A small autoregressive pixel model, trained from scratch: norm layernorm, 197500 training examples.
Rows from block 8 of a small autoregressive pixel model, named by matrix and row number. Rows with one number belong to one neuron. Each number is 128 + 24 x the weight over its row's rms, rounded and kept within 0 to 255. All counts start at 0. Numbers have three digits each.
Before each neuron's rows are labels from the 100 images, of 14976, where the neuron reaches its highest value: "responds to" is what is common among them. Only what is clearly more common there than usual is listed. The data: pixel-art sprites of 400 made-up characters on tiled backdrops.
# fc1: MLP up (model.blocks.8.mlp.fc1.weight, 384x192), inputs 0-191
# fc2: MLP down (model.blocks.8.mlp.fc2.weight, 192x384, transposed), outputs 0-191

responds to: large; brown
fc1.73:127122131154125088169101117140164133107109137146110084083165124107119130140130137123117095155110127103173136138108105168149119144138130114120124154134111129122077133080132136131126095085079185122133172128172083134161111157167106172111128087143129116123102139165107125100085129120099089153129153155103102119160162108160110115167106155136140084113143147134147143131112117083109115166139172149114136180134146130143135111155172082120112117112095085112079119138127144141133152105126135138155158096110131126168148143126131143166127094089144118099142127145122130121142105121162143118
fc2.73:157154084111109114126140143112097153135119087152160136149115131084155127137123125174122126118144140144109079098149136094127098109086142108149121076102105112139105163171135137110144136121162144122112132136150187135136112172140132106156124125148112123141150134135110135111080115144116114142119124123141125138058140186129138131120121109102110147164081100159094152116108166109120136114105161122117199147137126094128086085142106126122155125089122139125155159146127159097109099139110128107159154127134128140061127154117120130106144126129131128170088085135173176146130155140137144155

responds to: large
fc1.286:122106148116109099135167127121192095129130104128125143139112128169126119112167137195125149130128155090086101155131187116136138091135122115099160133146111122117096160096108103129123127122126152098129146125129086137116107132107103117117140112149123126146089152063145092128095125153140094129070146174122156155112140151139161112120122168120124109120133145138117122154183144148105139116107141139116102095165134141127150128174108085153154122117106073157124126092147105162115146130118140109115129141133093115090171110135103105150121162123150122128063116171128142132149103166126140169
fc2.286:112064151162124141130114112178099158157115148116184134111105133127148140132131118170130120116136122132143164142140114114129195104170170183110165137074144129158093099119136150125145086158159103116148153123098104187100120108084109157181093155109172139103118141114123108118122117128116134159114118107123127127100106114164108124116108102111156162129089119134145086139121092132098118129144126123158117115083135105165144098143131159130126107147148165139130161113130098161105117145083105151125151092125165112141114111130101108112111115158121120112134160143133135166128097109125104104

responds to: purple; blue
fc1.353:163112116141157130120118112126151141133108147151122138078137152105155162101165130134122124127136112093129122112168093094134118098130102112129129091111068124111068171124146135129158123100127108082126098110152135125138130141154117160145123155179114114123107093130165144159119122147110121141119140140127091147140105092139115131147138131109138120125124140129165088146108162120089144121153117170161097169126119166119167129176158083168097118155119152154069113115184162133116137116093100076181121102098097131138127104143124132126106151134083159102135135108139112173140166123144117127
fc2.353:067137127116108126115167141142128163099094134112161164119136069137148118118056125117134132083117163153153142151164129094127097092103118099152151130161133123152141101111101122180113148118113120110160142095110150140155100145130147126120109157130113135106162120156102109135148122120140178113166131170102091079118125099162116128110112141124099158138114132148126106103120169119106133181107129093105161107156155118095113153146127114124134160115175170152147129169108122120126145160133133128120105142120153094118200116086143142137110106131137115128081141131129145123152125084128146109

responds to: white; pink
fc1.316:152144147110135145114116167147155135086147118140126124117194137125116124103115125112128139169132163118122117138120104164151108135119140120099123118143135146103112104116124077111156114129123145125092178127128135121122125147185146124131163121165098124109102176110097148123104124133099135129161169153094123103121075166139180118111093144134110148089127095103160102124120152079135129144139111140144152148118142109151115154158146074152119117121117146100105116179166148092092105114169136138130121122139077161139147165103134141088123105115144124138122076109086177101076145160099129142
fc2.316:141122087118116073155105100092079136105102135095158124150082119172140150121123127142149145144164126131115151111122112089147118167107115139149086119117120106105116120150111123149136108103162139137124114119178133117153109088126128143132140138151128130153126131147154144142150116116150101127154077145150153146152138069150144167120128116121099079207092164130079114118115167159164118106124121156086134137131131124114129141132107178131127118093155127137138113092119110141193157156114171121116142140152136136126096141147114132137126110104103150125143111116183081133162125081100120107

responds to: large; blue
fc1.97:104143125143141136174119126091135143153121126179133138166163122131162091118144117122134122152118163112143108157136042154088125131169108142150105159109144097128151117167140104116120141135125140087126158149107173105136089125114121112117130144174119107101099127124173127118121099118120150131114131148099127096151145111109117129103104113104105157131153143130112130163122123123120172145123156118100105090138157177126130100113132132165148097130134090130076126090192157125137135100134114129100141174134125038115118171120156150103144086110108124128120099155140092162126139123128137130
fc2.97:159118150188146134105138148139120147101156149120081119140112100129108133143147114139143107162083162155098150120139096145099140102163119134146121125098110082130142135123139087097108109157132085106143118127098157142136137119141127119185141140152078087119135159135147129155125075089136112139115123087136148159150115116124161174086093120129143138108154094148135153158092099090111146137146116142144154126146120138143113076141142112148103119117149157098124147114127173077147170109115129149081119129138149118154144138129158119141159111100138097149118166153069126129094086158154138103

responds to: large
fc1.4:142164148129104125152050116137151150147117166165108145110169106137124136120128139115111150107133085084173155157139137114141143166131115152122137157088116121094147098154138116101158076116135136133151118120146118134125149105125135157098119117126133102126082108096142133135147119135182136138145143158120161146162170110165110171113103112181123093154160129131114094147140127106133099117076132129104071143161130106151148128152126139162146127118151097067093138137103126131120109103140144083152157145148143133118141121122142153115126120140113175113081099149114103106100109072121112112
fc2.4:134084105104137130098182147094149145151140109132123133150143153107151141139141113087161100117137150202115139134084138108157106092151141116124142147111113120153103168129114142138114175077135093116125118105117145149079130177118136109110107118129157127131129135162106110104123103151090099110104106170157057166099140130119125120151154110143161154112147104163160125104103120141149164115177145125110083110125090150154137133088126139097128123134125129151152133110137160123113175124135094173117120135128115126118107109128143108102135154163156086104148133095099099129149127178115139156

responds to: white
fc1.347:120137140181100106108105106120096153151093092115157098112157130168146108105161129134146108153170168123158110112099128100108108070158105161112184109150107130120125119122134152116147107106152102111118121123134105116120114119107102156154135086137120090139145152118127123151112104152099156122089116092122120109109152110134132105144156116108063171163114113096135143143154158126091152118132144140167133141119121154168172130143140160164131171126114116148098082091127099191139135140113108161123146146132103136094147089139110150129127125112165138146113105133066132158169115127105125147
fc2.347:154092144088180120167149108092152115100059151133141149182085129120092143113136164124162102090140102135086134115101115129125108177088107107143108098090144133094129136133145103163104117097097145167096151136148150136139132137151128114113159182147119141105116128136130123137104141135143086139172149152127129090154123121100151159135085149142121088201126163159122130158133131123096113146122122109083141137109146110121122123134155099121141127121150123104128129170127141125150126104166153118118148108124124119137099142102141135144137104137148167160131090122169105108124147093165090101

responds to: large
fc1.152:165110149118136097104116078100151124085094079168145174100109170092169090109115066128120172132088180132126132136141081142140107166124086133143126127155110143110133121158137110145130121134148155083182114080104110140099137114145167143126115136140117131140152137117128157147116152144109109105090091106167133156134113150105135151154144128100131099175121075112148132106156120114123115161104131138102112161092130128149126131164124124158115134130095136145126110122154116145146155138075117119131093161099114135107145102111107110112144162162152116122111116170127139152121146110152143161
fc2.152:114123106149135127120117083139162125190135129117089134116169076142130182132143161143132151132183140124142135087123113108156131111099156097112127123116129116140143160078160101125148179117116102178112169144153101095152100142110173107108149085121091136137132150150091105126142082097151154127159135180123123145149127134125178111131136152127133127050138153142122113146101144151120169119154145095147108120133138125148115128117137099160132135112143113089132113105126119153140108125137141141071140113148134093146082134127131119087150158116122080135130113113116126113120078155104113142